{
  "dataset": "small charts drawn from random numbers",
  "downsampling_factor": 4,
  "encoder_bias": "none",
  "loss": "mse",
  "decoder_activation": "leaky_relu",
  "decoder_block": "plain",
  "decoder_upsampling": "transposed_conv",
  "residual_init": "none"
}
Rows from block 2 of the encoder, named by matrix and row number. Rows with one number belong to one neuron. Each number is 500 + 50 x the weight over its row's rms, rounded and kept within 0 to 999. All counts start at 0. Numbers have three digits each. After the name is the row's rms in percent of the matrix's.
# fc1: MLP up (encoder.blocks.2.mlp.fc1.weight, 1536x384), inputs 192-287
# fc2: MLP down (encoder.blocks.2.mlp.fc2.weight, 384x1536, transposed), outputs 192-287
fc1.351 159:527521515492529407433497501485441467573521361421505508510433589509464428606511494480529487570528487504492540489563522447443479527538460515511660470488468539518455499501479527460484432501436501571444508348545463474469442510532448511422498549428514574410564472539463489467508569542523527485
fc2.351 123:484509518505470530496429552457455460483428628605538532479521447448593495560494576564455509461516460445364525563433466546461520523468598477456486531475583616522500480509520479469566427571457345400489503535472495451508532445499565539537449491494474551485481447488558461627519397497544458447
fc1.352 255:479498502496519444465476573517527459440541472512361431487492441510449542482534516433442439595554523479481505450527443460507499492443510530519400553455556459392470425512490538542460540565416495484463540452419574561484440470504536417556591436456600559503552503526469473476560580555508517493
fc2.352 260:481453505502492555500575437484529494635528519484606535504432576498529569520460453508470517527443507483545512492480556525421505426538475502553555419497523543450483586536512492467546476410350537458526513606504437471494544585396483509543438427548535446388472466438498536531447525540454559524
fc1.353 008:455534482478511436408386467467517485481507520473526551429498557465493628574429413473388514538390503524510456520543557555526551464566450502504467502496594482416504513515487486462470505496511433553478479583478497545466490507466396547584637549522567537411499517476440562554546497550501523544
fc2.353 006:439411487525527463350356465541468530442479570562511515525527563525511571533439513517528561537451543523480533459472467495428429435590468469518519525502553470347512511448524566525451562462579495486453518454500517454499466492472541474557478440459513561516458547526440468431508451457514484531
fc1.358 005:465478521457446522522566464464457416408564561396531601470501490506542406504467533470521500550478429532489501544492588669467543469472531632527451533396415500529534486533473528487465459434562539556477467532444515429468529383552462554474481498561551415571536531478485559478500476458426553548
fc2.358 005:465465467482555503409532491453409524546443552491525468515529636459487452510494506550538536540465423437478492458419531468459465424449532506416444566503488471461529516500493505542456547564479455449461462521481542426535539453522611442518395586524607489488567522508481642504425495426429501453
fc1.359 007:469561463457529415482463476501489308550615503275447612470517488490465549515547510535537450532565491516471455569609530482502529541509505505516496410533448499520504435500491576486508493544542453512490412445502519462492462515562290508436476484516497445589494470470529471534520517394534493461
fc2.359 006:510456537500482422369467429437491470538449562509584451439471529531536533530535539480507608435534460500412480556442481487566517502550524502458459532553515533489553461492519415509505490598507357452471453528579460438505531511448483470345454539510555547492494453486532566510540482445560544491
fc1.361 009:482541394463541496359468484553522503460459428618534533489414616490459472575494523480385455523382469503527497465540536465507497457456468535501517516477466561508459438515507520433465545526484564514524432545430488450498455453564486471556592485546463482374480565582538512492480517503506578532
fc2.361 010:445453510499554413467380522481478602514505424557461464541523603522510492489558476446524517486525520461555520408468428476425485486595462507549528476425432461421423489528509561482517585530535580502371451363485509417486454517592553462576518488490467521559599518516510553465439455510489497542
fc1.362 206:499426606504563476546512492482450551545534532404463489497372564519400488436484396540584485476469540522625548411465583398506396493534432500501367548497451456425551520500444494446508491563573580485464548533479480536479507491526455455473513428454631520480532499462530479435506519545497502547
fc2.362 165:554453517505427541454491616473635528497435522601511498542535473465502520424565496495478526468388477584519511547406515485510555510465523453604441503380459476577536530563486502501619506495562548371520493607516503469521513504441512499425576378577483536554449505496531397476611489559421533437
fc1.363 008:441500542504466509437402571482471436503549516476472601480463480517499507580425437446531524498534491526485512551486547588501509520559566496526530442439564456407430495483529511456515525436401464520475472541517530504496481534526402496473464455465493524490490526534469587611546514504462507485
fc2.363 007:493417485486462447346452417497415425492537519581514510542520540520384577560489469453563576502405481510525508498523461575503491490595570461534512538445529388407496464486482510526463626437443468524499503499484550520484468481401544504483521417435499527475467514543460424538530452525474607498
fc1.365 276:444492545484598395567533527527545552398479464447470459513512548519492438498480513530570488503445549561451509523497612508489412479634497482508606541486404391435423502461503509497485494515523485589463539464483489516502559513495475501387459455544478503467465506558459494405503432544536539482
fc2.365 278:614420483499452509469497495477436477631529503460511518462424469513462500444573458403370504553402542473555501528484418517535595535367472486542480463424577617528491535521487469499463484467510519452589472492483501526522426493497495541499529466466466519498539512427481526586504473413429588512
fc1.366 007:485504435492407458510431423487507414431534417324444461423458535550385639535481471582499443547498552514452471554496475524576556464495502476560495516580469565485455446523545539480519476543546515542521470548604508512532503520485481503481575524514520425447547440523509498474545572343563501505
fc2.366 007:488477524506515457523466474546447537469396480492476441506479517493503471504455495541444581505476546481434494585540557602557473550536478510457471587524385530548523467532462500531575455632590492434500507546547540455479516452477505479447485519550482532490543435602504574537516580402477497497
fc1.367 008:494536493474473472470467456464505486448584478489592575515448545515488562410498533495568447466327531514468503471535572603497508494408515459461489452502549501404530507565434498468528520361412571456460529576424481452502514506481510482457512493429546534545464433513483479574489664521493468455
fc2.367 006:563447476485558509452422474447423506590388519497496460488489638486417480456425547551589523497445495496540497426402515468551536503367561538494464435442523437338419521473451501465451520550371544452427478557442540470548511549517627583547515515542537562465604480468518600540468482483390501466
fc1.370 006:492617386464416462511515453572507436504376371482608482410493515517484516485478540521549509532476547502555464538549520439442488479435418498508495510582377497513515528524525536535493499526493505530504576482447519507547530547549515517497553418467584415548545472567568492478544433497457510544
fc2.370 005:527564532516554482592550585434439511465361420474512465506535551467608413472435506461497473411550547452564481445553484504400582548550488507482534528552466494564518551578468456514477456546458468435523493450492444423509539503550541543532474536408532465551565526498492486437415488511495418541
fc1.371 008:444473451448462520371476492466492378441547537471479611422513457486505536586500524471519478485450532491452455526472612592419515517551529539510482459516538500413483479514494551506499540439444511553529507528476484491533535432554434506477496510501513528460540484572434522556532662456494499546
fc2.371 006:438351461567539437341385426485397532560450549475504468571512636528476469522432478532595600445396523472439482463446447585439455552574570460476421505473572467385516477543554529508502599548467453487498512552502599566534519437459577504510485501496485546460442509511415570483526488504493535519
fc1.372 008:515554480454398460440462507546532516515443381601478463474477458508537464556479420550387486391583546538521476441423430395473462482413431583502565505617440496555519441476520509526522475502485368546559564476418513589535575510477550463475491471473554521432499569631465423439526459580556551572
fc2.372 010:448477552508481414539490626504498502420431475550471476492490512504618501501481455452449513467570502576511476483503472412501517499544467505479561421602489521569555482522520516516563524514467479524474572377588472562496533497501500507512518450444534527593467449518395465457447428523594499497
fc1.373 005:454476463396514419519491478474447491506443443456493409492505463549494541510528620541550536468559445552496431522422484494494521465414490497576509533542433558566504460432450619504517446479548550456547420412615556541467506603589548470386441467538471516459498495498592495510624522391520494472
fc2.373 005:586442547440549561480588585447545484484522523512429476565449386527486436557501491467440536409540393469479485496517435513565504487362553506530539506468527576621408453481518482495521442536480511521498493390548468435484499510492533473515479561498451438522472482441532536522466497451555539496
fc1.374 006:526536516457508475523510477494476355588464505374467425517566507511463480538526607499585472549499513537513498522526601612474568561478503553583472499486461484488503554501507549541472524575642491494531474439564524518518572520600427533432458492510456524632569465415485481523547504460479492462
fc2.374 006:566566525450579498404509507484487509541464487394485540576454561510464440549517528528413567442489458492490463555479423655597455486459547548526512437598474510559476473561441434510575472589412513505514453553558535464485551490437528430437529527513512561527446549477557555523527507446565493485
fc1.375 007:442634433515413436477454507517526426500497471410472545437449584483542581607456439468461534524485526541482509538460436438491526486510459493490530502546394567645613481496513523504441500626525514570543502535490491476489497468432391546488544501558581416412555500560550521511443329519408528529
fc2.375 007:491529488480455427503461551513505476404394485608556521496533547523632491432468502469507543480599526433483479476517501461436516508640528465455481592536444537546551523468516481573497570568583451469452519430499439485509481492526474500462411551487574528624549461511539430449491453472487429522
fc1.376 010:371462447501498499382505422507525440471563503319490565517398571470465576579520487524454506593448488540404484551561509576484507506481553490486484449502514489465471457535527536461472525501503617560497448525566533436533416443546333576506576516555503480430521451465566646507475517376510475420
fc2.376 011:457437451485550493406391402503467522543473460506556443544584642494525499501476498575518555529489526429447517501455480588498458505496577516488467540398426496491442499512520511503475556592552457461455504525572504387446494502504484454468399609518507541471553513482609568449538469472448534433
fc1.378 007:543412562487529497391534461496491407586543460456512454544480450547469452504540553525609543576515543544522552541467562517502408467449521610560485444491469520468551535523545496513473469521566588459531559484603515464480603524603483465473457482513490493635514508480489562469416563446613539453
fc2.378 006:510415530480498481466553531481524505629512510447527426540434586468459426530614478536433541459550472500504496524452519538598460535326521550514480432529543602550503528548479458496491410601449593574532522574587458477559579556381482516558558529524514461425498507422534570507528449491545477544
fc1.379 007:422558535489396407565491445495537520445469425454505481436477485521490664516481506566497476619517519559441473573527496539517504474440515456510515487576528504495527428508521520540482502506498449573510462497478516507537477477492450494471543477475540479488503529500571564478523553486541508507
fc2.379 006:466431517466554288597493523466489554484455483504493421504516445486523484518493476501483549379528447487397462523516506523466485531418536505429493576508400538612528464536527549531506513534553421500527558522599499482491494475540487448463456536499535584492476525527594600523464495439428508501
fc1.380 008:401486502500491466479425479475580497414570445508529532424443613505462576523486472549402436524364492540467485499567491508550509431496473487501576418514513466449486478520497442455514560529429509482483485541478398464531489498498481538555588475496524494407401503523452542479580512515534576508
fc2.380 009:447383522520553401492309411510453502430551487584473478519528537520442588491465482526569503533509496518521545518436512502464528473589473503482539475446481423352476533437525536536420629530569507493410423430491500500511450491570604482528477452459516545519527500514444543509455401556454518523
fc1.382 006:487596484479448459411454511535496529517543430485535570444387593480497538456486445607535442589496605483589486516525465545520538445462509512465495460588468464427485515555459387516456517504511538543450459553385495487488445445493522571512525398524588436496477467575545484462428445492524526517
fc2.382 006:430446555510505461488461513445450532490450473466550508505562550520559491495440518585566545616555601496509505459445509451430572540524473476500481498543359397499455565458558463542509502568569473450445476555475529528438456479576537523545428461464593477519565516549528597468434518467508464452
fc1.383 238:543549418507481414433504467503566485585482489463451401506480573542440514616518447416542497538451483479399506478481451468395545503513506487432492518500536532407516493495502468545451466594516491523517483567521525552531485487508489618500502506528445536418378523569500476533539492477554548486
fc2.383 222:465398578495506575460515540530487509495497506512550525488539495503548393467510465546476480392485499449574484515501638480563426524453497510511460462492492501451536474535480560491488432449456531571456526549413502486458564504427516391546502515440519429530566487419568575495495541538554489565
fc1.384 008:424497517521431515479436479470577475405466462537537639432474507461500559606458442498461465566474556486490476504508539523456511462490468538516515437560452506420469457436468414489486559525539504544538543542475463537520460388488473510604547467525591440456518513574548543397453408529500544546
fc2.384 008:387419522516452367451427557498487543413456443503503499500535657481551396555452460470522583523558551494435515443478535451334488454587463489508554516518460509391517536528554522543523613556529488429472473455484534497436479445526588534533506445470545540547580523555467538395434458495441448477
fc1.389 009:467559484501468425487457503483549388466609483398458583501520499494489504594509465438532490478624493500475476518561496540522518546524559459500467468466487476527561430474538541465485506488525445508457425460562535480488461549494390469428418495532456449518554527483480537545532394417439504495
fc2.389 008:523451497486480439427462399512481456429475495549513530505513538509488498655433459467541563479461390477414467537501470528523473541582556502474457572436532491516558438471498495492540600550530407452472464539517576472498503465468499474452425536477537561515443552515493521562518494469516565503
fc1.390 183:487440589514482511537461567461473383531396550426456524543468533511439430535417470495484485524569520488587478488521560518458428502584453485582515559404525482459512538490501526506504615323482620468519481436595516486493559565477461494492500586509586540477538555527436598556521486477427537508
fc2.390 183:491475535514553458543402514534470396602427555469442527486507557477455445537469587512566550452619412427497515475554565597437483560454520525535473521495537502533543558518473493479562600296466483523533443504557551455523506512425495519545493438491596525444539507526462514533531514492653499444
fc1.391 008:503486553476432447582455448493510432538442451523418460474552472483503454531502511511473485449615481536475450463415479512470503512411445469522528468560486554558477495481522556524458451537629425533590502443589489561558619516540587462466394535443485477418499498592554425428504481471549527519
fc2.391 010:421553558506480422540472620491486519444354481498398491478474580496587372510490456527404545431516485485506450512513559523552502505473482497435534492558489546569593531479508471490628486568502478556529548529584479523464539498478513521534532465455521519520490462539477496495481547502546508544
fc1.392 170:465449511547515592484539500499544525451483586499559443460540502527525393456472544515449478486583543518498564523605533449494545523500523490424375489499470505553501535524524476435467542461504425509388505562386523493507465521499431539498514525523484514508500532524442530539434589474619442527
fc2.392 138:444447460525440595384505586473572581458491592635577477482510467453513511444524599526549513413399479416521513434449575506524408512517548431519491582528484482487500496555466534459572524440519493566551501490485498466500496465570563440479587472488492471503488515426597519534573487490480552511
fc1.393 009:533430538462452397457488459532489446471584474441580530458498506532496562458595524508545483457516545525434449512572494515534492528381526589497496352541639479368528480505462504540495472478527469468519531446492518563526526481548487504447438391486611483551476492513433448464459607453546477472
fc2.393 007:484471523521496480411486472431435515563444480457396441543451598478489472525528493502594590483460509609433541499482455422546565519454548459442503383469543492448522559448529474495522491588365424497484439553528559470466511558458592595492480434481533536520473525489472543577453457495483520521
fc1.394 006:418596461518506453569503533480506442430420394471537479433398442486501549542379550515484492526426541502456546550543411417441513432503538439533514518496363529606469527516558436562471464515436472525457414522388473494474537442483446509481591492517569398412570513572530473423583462416385453539
fc2.394 007:482559431499469423565424587518483462451432454537456524477484467510605477510437518529535527530596397450494472522495482438371527503524485504451589548486387514475537514536519572532541524506556387476509471366474518486523428506636539420589486412514502604553504491481529507404437535513409548491
fc1.395 008:496502512492493436502524474488454448536475458391580404489509428554454535506562612500514514439458425445500530447547425468485515482500487487465512460508481530411477469541420491542480458476468482495463479519503473504515527483553533451452546479421525498485472510533499544489575641370523498479
fc2.395 007:578514491502575501501423495481500550595436511445467410466476414473429488515462562531462502391501441504448505503522422622558550499397517503481525451507503506535492434540489548475520451452408517541490450439605576527496552528494554492391507567430464517476510452445454517509491450440463481524
fc1.396 005:475463627524478501570585457543450595531400390532591402497529426491471499421486477485441545444552435454485490475535399366470396459370483528481477577481407454524542494502523560545503450449498428452442470503491508557476540523436501435475482469494540486489527461507536495392463531481507549505
fc2.396 005:496545496491513563628539625546573579509349492491521481454486362472556518435542556505427455542559459542490512534515445429495583510327422479579513468448470578596543514530460574498493379478495580518516562420494497553560544518537486459578505511473480416478495454385570523418444517538515454494
fc1.397 222:463503523520531407453478504494611508566493478481465509491445552507459500592574502446518464432446453447501539538597479475516544422537438605470505487523464484470397414487526545483513556449402495547541547438500497480466497541598484525475532494498443557466461540479533493540489517519596538495
fc2.397 206:450550448506509437480446575520494563512505488443514455503475450529491401589509506505433454446476502507508476513495499488513500450512505484479481494458558461454322417523546547498529357624414488409476531441539417486513447507495499531462524537524436512455363514544583454547546490509519513527
fc1.398 009:554497499490400549459531485480451404501429525492449413509536435487533507551511499428564511461613530491440498515418455395472467526572406606552465560495415497562628549502513542514538441552554456483510548472564580511498602529435486439515424542461550431519539493546489489496429417490416474509
fc2.398 008:481565469521430501484477630577532491505421481481498482495466522498554440512553441462375533470508525469453483478516451532500488449559516456501523546570508608573640515580466493505583423479431477499588617532534512510411550530411483439508461551487544471517528486534474447410530575421528507499
fc1.399 005:584493504513459487505515418505490501590594532363467441458559486496441439357636487514579517505537509538549514516563519568563495514410503506525598429493473472444431503492507487501462490546615521434477513451464527546468542541479525468471345469470565488699512469513530496516470592536569541507
fc2.399 005:614549597465462586435493472525531533602543533379530484505437575493511481474587509537455473487427492595509454535507493500621452600494532531515450400552432582458483514548537470461528461619458526477525492683539481435504646494445509453491491529532526489558542474483534554590568466543495509486
fc1.400 124:476510506512530381499422547508489404497446485325500499512510511483430402554441564457487469418602484410583532534590560522485466465395415517549587483372475491459551514505504552442504561317392616500457488404556509444443549593465441493520510507492496474507542474531485512532495510428517514477
fc2.400 093:547419511507455416429473579468501455481422539482456553493492514459469422605510525501433554450513414427474520501453538486496526590409550460497466523365576591436503492481487426456542569445382552519515450530593528470553548462477542501505498550492537538513518539461531482583482459430517478468
fc1.401 222:444473569477590447530459428540587468504493427468443464494435567504398528522543461509518488562524501478466496516513625502523529495591529540533452441525438476527576504445478492508489454418535480514525552445558464563447521502402482535463383581477485559529551479368473526471435461469589396502
fc2.401 183:557534460486554406438436509521570399616420438426447502490468380515513491467521427542461481536459504475497481439370507469426521518572487484420502522432522552473519431472484476499502523590488531446550565456614452600518446489476518489451500632497534482467575489551509523482551414441489501526
fc1.402 006:464476479461479425457442491488543411465660547488439541464496429491469490543512492460466457413458447487438489481477587530501460515575544521495511468480524455389480430540534539491526562429440469453498465539433517449463446542507395521501546518490481486423472542509429579543515546435481518471
fc2.402 006:454400463532512405461441427516481506506536523548433449498498523580420452550509493512484577428441436505454530524416513566478443516564508485513501476484566441381477415482446542486476614471413441482495542508510551485531482509420585505487616580436454550459476543480448537543511490498511511491
fc1.403 170:459477500512545501467442598482498356573535494489506556527463487557381424516497493536573432404521431497485492556554545554501488469532457569545503442457496485515520453551497535506506626392480660502474530506551508478450508564408463524496490426479561517554505505518469566474555539455484494457
fc2.403 147:514480477505470477379414557461464453466494563462438511464526566445435479526561496524529549499476463423512549441487504538414490601554569451469403535453605591542516516466485447467524600507454583489485508503472524515533533398444523458487483480472595507467612491477518512555591468456540499464
fc1.404 054:504523539506504367483426492473457374422471473374465515490493515488431438585428521439526452370657538436536481517600514541498507519427456480512556474428505501423549519481518530467469520332430531492484497357589510443477538561519425479444477524475554501512504494541474536559512526426536492483
fc2.404 044:553422511514440366410397507484491447494465543535461525510466548470399462610460469501433531403550437466468502517479480495507530567433530407518468530420550585467490493487520444454535543442415457545512473558567532480540542474431553513461479548449554538550490512493504525569485477452500511478
fc1.405 018:550587415520471420516521414510536527509503444452534510530499557505506439454565494490604505578534559519510511532463431446542477512471491513476499500532422537654575533487485473565507445535599513470508533489513540501466516477507500471384392530491531468570557491505517425512436473452490469503
fc2.405 015:488598455490461549588505550509539451488393482486550531494491494464569422461535518526461516573552549502497480530496516438518562508458534520468497506620426560692521572530485474519521444656491465503473474554547465425454534520555468508398396597513543499539492489519543528497476563470468442508
fc1.407 006:512570408503537465508435467542537389498436394374500467444401477479500642542486488480462534494515496562472487552566441441457528459533503440520490520537433513563473468427550583524510443591431411526526443525465468434534564560513457497472703478480650500341489484532574493517572464522386502433
fc2.407 006:531560442518520425542419498514455462403359389502545461491524506556538541449461495544561523533563450450522464494523450481382557472630504480492604487538391444472547450510562552499537635420617498431428551323503510462456481454522516407496522492440592535523494500465567431415528538480500526472
fc1.409 355:533495484480489476609557401564455399390494508481446513462637455507543532486551506411483483457524501427475521532559457495535508527555392549471462539476529544471557456489494506475409639500553398574563477510499551528451544532488486448577426437467489496547505513499453551513492566378513438521
fc2.409 404:551508572492478475533475466522451444479514513483440469513515514508468569595566467512562496438542512397412497491576586460496464555387511539530476549468501480481597444488551515494460517570581439521536433607547530491476480463417513433542481499446448500557562512389446481554557507423496468535
fc1.410 006:509442535524549468502571469440466534571577524530471564566558485545534381350585495437577505546574466424499511538512550635565507513447506512473471464460576504464522578469498422468569532445531501478469521479537530446483507538583498490448325519476448472562451474401491459498427530482465494475
fc2.410 006:591441461493518631400557462511555526544550539456533474546446481492400462538569530501545555515420440569531508491522512513603511570462529455528448446482513513475488503494498490481556537603402509516541390593502496461553561478442568529527469547509508487443480491451492555549586508451474534505
fc1.411 203:477584540495540404575507461496595451388445473521421428470459495528500610511534495512518454503444566540416500566565454467481504508558448508415431549533506507559492433425529490547482474558555441546535430531474502525506539444558511575437460495544554639441503472568491502465530506492554488474
fc2.411 176:573411500497413603459528556495482475581520623551585541513479523505428492438478520566396516513470456494479505516403483422571569554485521468545502394484590589535541546551533491495475495529488502470517360578512486519501357532417532416507557483514427470546501529421523521539487495475428493549
fc1.412 009:477554496488485450577518573543482516371378443540606475409504549513498567480430592447533478492466473469484493511572425447501506475495479493432523528487474526486545486558479440491531506488397436471515481574389454452516459511483587522529644484438547467470478477544516539526534506448414486490
fc2.412 011:519519500520540423500460539524488483539537523566466496466497440493425452529444543475564485469467417388465512499483372438390608530501421501567535521522459478467511519498511561522503458402533432496475497409475534569511549517604559513555545484482518481522501472448435529505400499410449447486
fc1.413 009:549446582452519446508544412491479432538557492487378537551548477510510552464547462432553462482608502533496485540500525496554477607467590506456516475550539526462467489472491515496511462522574455476502497426523570556478528512478451468363384526478570505563591467480535429498434506524515472416
fc2.413 010:544492564510463577476518493516521426521470505465480456513417560500536472551542451507494515474496486604509491553578544520602504521463632450438509423581513572556560457541526502488574430618443477480560502564578497437499553491453458459371436534537483527473437517532593472512603535498516500486
fc1.414 012:455553456497462465453479508478500294454647540314458530481477526510469527555496488470616511513509507529486494582597539561463477530602559511490511458458519516493512463483559558468524545454501495517446405508564526442517442547530377507427477495515529476534587477471451533543483495415443451433
fc2.414 011:495455501517491458365444410511439388485479531508509470492502571523431527610464484466559580437438356433418476517501499583509509528588590548536474639458490461449501455505447470504496594509521374450483485510542580493489512457462517471403426552506488548482448547484482547522500518465455537494
fc1.415 010:433550319506543499421552498467540485454442433532602521493379487492557511563456471429465502538456512518469517459506442400478448509527462493496574461492512490582537463563486462497543527518342479518458453565390493472508400439521468494496538498539560489418533549580525537511513463434463520509
fc2.415 010:494452455510511418490449463482526511538518418610485459542485471515518481543529507446605508435544482438445504495508382485383563524586502504526586456458574483503608502512519569503495574490472465526479475405475534482507480475599506495542469551418547527560508521480449563474424461505470497496
fc1.416 237:413525537524583428512467414502457499498533486466506479528573539489499560523493533511518514503621509395512521515578510482487438494407437544493492541472432506555583551511507479471573427585641506508455484410492489442489571517521453569405484668489444581537489484510560495520445564528472423480
fc2.416 246:549511366481492449514511422535573503428504501458533448504505511482488509482613486502490463461554498416489500430522583490478509522386541486502465551528525521626511492541505539510500468618531487475541522550473465464470559444540499448415520578531365589541524481459546534513551594439539532494
fc1.417 006:513607548487367398489472472539560526497637387413536508435475567519538578455526435530550425539576527523518488486529378514538479483417522473457572499576487471388498428514510441487532415445574495529500450560396564506480476441462553482498501449525583480556464409611507468493414479437552463460
fc2.417 005:422529548464428455499506504517456471445411510434460476495461532469551445420434511462518551525517577623465509487514537434498537556483468492444488471603424477575517574566529484478447491564513433425410479555438543456495486434560544533477407606449554522578502491479581600547478462436461455525
fc1.418 007:505502491527513478503575500490443395507468470437460465497476474474515570547430526481558490557561497539482479533426536436443450509567483566541553468534353527537530487409492517553526498568483387476522602417506534545545586454451499451409555500476557421481584579561549466508473435604459522492
fc2.418 008:482499536523497464478488662515499440453452484566486509461461536509641485499531424484437529496557449429562489481519533494499494495520508480519527502570459569537621480554473493526545522569445454490560600434527478475425510527491497389489519475508511531496460540536511465472491498508525480514
fc1.420 007:495582539495535445546498378539560399448527457460578437520514519483465544375609626492518519514453480488502470486606437494518519549420544489491484441484436504391489506528498570523495548465482459522511488465468500435460452459598407479462521573407493486571498442477519533553465576400567460466
fc2.420 006:535483448444511524455417456479510515610494564544473471458472510510491433483540534552474560416427458496452470557427398445570568540296566529481457503516524529420461462509553521467547425607367429463541452469560526443474444510536512498398503685516527491522484553477554537574469471432550473500
fc1.423 009:511537398507463436361521456515529335515497410337464490482458567533470546551473523584550513559498541501511494613510450473504458465522499496556457487546415521537553506390536517511509462594536487508545521465496521474536537481502391488425505497571577446515582470557534491491462449469548485500
fc2.423 007:416493502504487467433502589495481462415448483513514453547471512526648439479476462439450562513539516416472439467503520559481488493597530499479460549496458586634555536506508448526489513563535419442518531503578493505438528519471456421445429564475516538580470460545531456469485555457554439464
fc1.424 007:430556494508408482504466453474566441505482458512507587445470538520558579586467409565485514582497528503496526626483475453489494481471437562489497511589367525543496515508483469566442457536580562567523545501491476476543431474434450489500517479547575408451563477571550591425430391519475465486
fc2.424 007:420516452507429418485475611483501476448429466540579497508549582474670465494501458527448544566548525502513498499489585478479416455566495542524540564510401587538528542545521459582493512610622447436450539478476502477446456431531516429515399469508565516549509498545563491440457540535514455460
fc1.425 006:498602420478433486401465490605504549545482448563562461485469564538545520490471443534447502535515551506508485481467439466481506439519467598520549478584415505485492473527551396480543512445536496534481488484419488514501469437436459558501569467491650499466471521552478442466493455583461564555
fc2.425 006:415544478500453489522495630581514471451491554583433488497532406530650500437508534478438499594616555582608485425489474414396564518577522482531551441589429483546436519514492548529548556493474430440458519445416486478489451544574517478563449460443522489604533431507481482455494464525508547483
fc1.426 007:569627403520426477561462488478426519518422343548477455543527484497484455441531506488606512446577598529460463445424436444480569493389474457482527571580476522624473451484510510495493408514524454532539477462528560478492588519478559488433409406478527473509495414484558473507545494528348484519
fc2.426 007:519586528507525503550596581522463471484374500486532518513486493482521423485427519529508509542502539487482489470494458475464549498488515467416488496643432510633469449536472488501597475556503490484451544520472500515503586486527570541532499531448523468607554469515548494491484579456431470512
fc1.427 010:492454485506511521419492508510516481446549542514528537447470564449448623593472490515445498512397509528487468496545610605441514488532505488481457472488509500426453450520489551462468535434408575516500447531443456469504456509558447546552651479483507512489470495493501616528496531495485499495
fc2.427 015:521399508497602453352420446467476555530529506538468482542558644502457532541467478484541539524460457448527533441449475535408515498585511481512467527327464401332392476483496557506499626443483511464486496422459525503493478486492564560525518501466454538511529516513459520506494458510467528504
fc1.428 009:504534502487478441484495518472544579436587519493564545505466600494506511479472494507482463556395510473511480496610489584485527489514475486477531418447637480427473482532491476453499573496442583484403445611427480413496393518505525581548517491532493501444479468436473528556540521482409542450
fc2.428 007:517419442535500496439362431489456483514559486511486427524558551524427515565405505565609504556437536513475535436473456549446603527524500474535481483417517392443420552430461580487463581464544516471438399486402517474518505495597627527528443520491489529478552533459404564505449414485430498493
fc1.430 006:484495542472532460417488477521538525409490418422495542488561536538506571551564479582447535407477496551590500417580471563527547467373512536483544457550529504446432355444497564458505510492526497533554440525503505543496400478504586501546632483465437496406552518548549507382607554436515500481
fc2.430 006:437448506476597469408365457494416505553481439469434488568521537520465449581422465500613537453460480581521507469454532571582540521461454483495452478510451457431395481535479499457517517569555564479429420401493628469469555441502558501457548449497444500542529460532525499480477419492442470500
fc1.431 005:519552440440444442587525462492509467465433475254603515517453519449456512489555642465586534494481471445468500566610409460524473472435472492485458563477395522584500545549549548560511434507566513494526456484431553491542528476584454489458516501519592501548526499460632506488484571421494444478
fc2.431 006:541573480474511572569530520526534472535353453538538495474470446526546469460479546494529534517527481443480474470461466466538518530439543548442492514580415512553530556609531482481435379586562425461448471484479495388477524514624577435489451584525527416518536449490615524524394531423463471464
fc1.432 022:487565377523487492515570452528532502420562490290532514520504519492452521418573618491686503597428522449489516555614489490488510507517527468487510493455377515526524469495500500502498508507499520489472418547467525404492395485547440500450421510509528451573593468425542496575464500432444444478
fc2.432 020:585594451476530586525499530529526491495493497475530508491516471508468493520525619490563552535429452431468488536508465525494577520437588531504484567500472517529433515535445445493520460594494368413497430537474533458480477524616522492461411684539542457545507511442574582522461568346431473457
fc1.433 009:381449443478502486451530572534517514506425400486584437501390488504534497588441522498479487535481510461413454503497399478430429401533465570529534492506430477571578498501502453494529542554402486483457444574441500486543425515556456505541498460517529458364501518596506537498526457490426555529
fc2.433 009:487414480510517474443464517509526507487485426579492484555509419502498459505544465419567534483562488395480517478521394549374524498548489478570562503443505515509608477525482540523501567457514493552452495387494524477458477479512543466537500520404543507512566518463410492448445506492441520501
fc1.434 015:520430594470492484589478484507494486491403425640518361466528422467496572461467508490415518373547484505488476444418440467487531514352495479521523510543460507490500501464489539534474436489474427494569557447509461534526650543544552463484562538444502511425445546537519450485492548529569532535
fc2.434 015:510515552494543453555488589521488548489403516545390505507385494493503522509491491537378514384493463518458488494461428466544532521374468470479550453517560555521534484530528532482563498475418567562565532432553503503531552546469527517527634448471486543532501485498446471504490486478571535558
fc1.435 007:470471552476463507503580531530551425525569522440500541458546555479523468519553456471529462594501489604465546489489543597527482543399493590511463444415457455473476437530520500448503488520725485553508499470493553467470493432480457489526417443540504517582508457559507445496429443441570412519
fc2.435 005:578521509440486503449512463528463529556459423439562517517523646493559467486517453553531514581455483531428480505491479548535540435424543458473473508520527473490466544494561452521512478691415400478510436551560595435457504479475415513455462659520526519532521549509587528487520487423508496480
fc1.436 012:480512511500532509482511523479520580472477489598587542492486502484525536460442499496443464485396494485525490490537534515487487490533458504464539464489603454349457508574465452496499595454396505522469479547362458454490403476516560578571556453469513522486444471518486537522498491534462541512
fc2.436 011:501412501530526455420456479468475531561557517558457501516553544520476517534466496506598524466465516511479541474473479459416567502527453473569534440495527377416416530442495595490476593404485500480466447435446541551534493473570618558514566380496480472515533528493440558479484452510471456449
fc1.437 019:471482413498489533463531554539475566485571502479507555466450553521509529512471524481558476575403503437525522541545593511500504474634501506458522455462556462376508473526488479443542589449371602492415434607435507418518357497500477540583508433537509456524518494465466566559506491531425502487
fc2.437 020:513411449514525507433460446496486520546644475509538452522539546515442507551508479440641496523472499456522517489518519531416540520629511479573468508398480416389452519494451529496441580420483489469456464512441533544504470447554533574522492524492463456500537512478517544469519452493381488466
fc1.438 223:434576470485472487584520490521481464514612554480399466471532587504510511495541556439478469536470467516597544460544449526523463468356426500592521494462565473514506422483526559507531538527540465501543443416514467519454585497558488503461516439477604524537600473558476477573583508503535515512
fc2.438 212:464445553497438522460521542520528452446341529673499496533492549484594494499448473532524512554521473546441485544529582466607519413553594402524471467488463535450580539530477478502564396477490398498446478492455489514486588511427503447549496565573572479503446472485481521457471365500564437484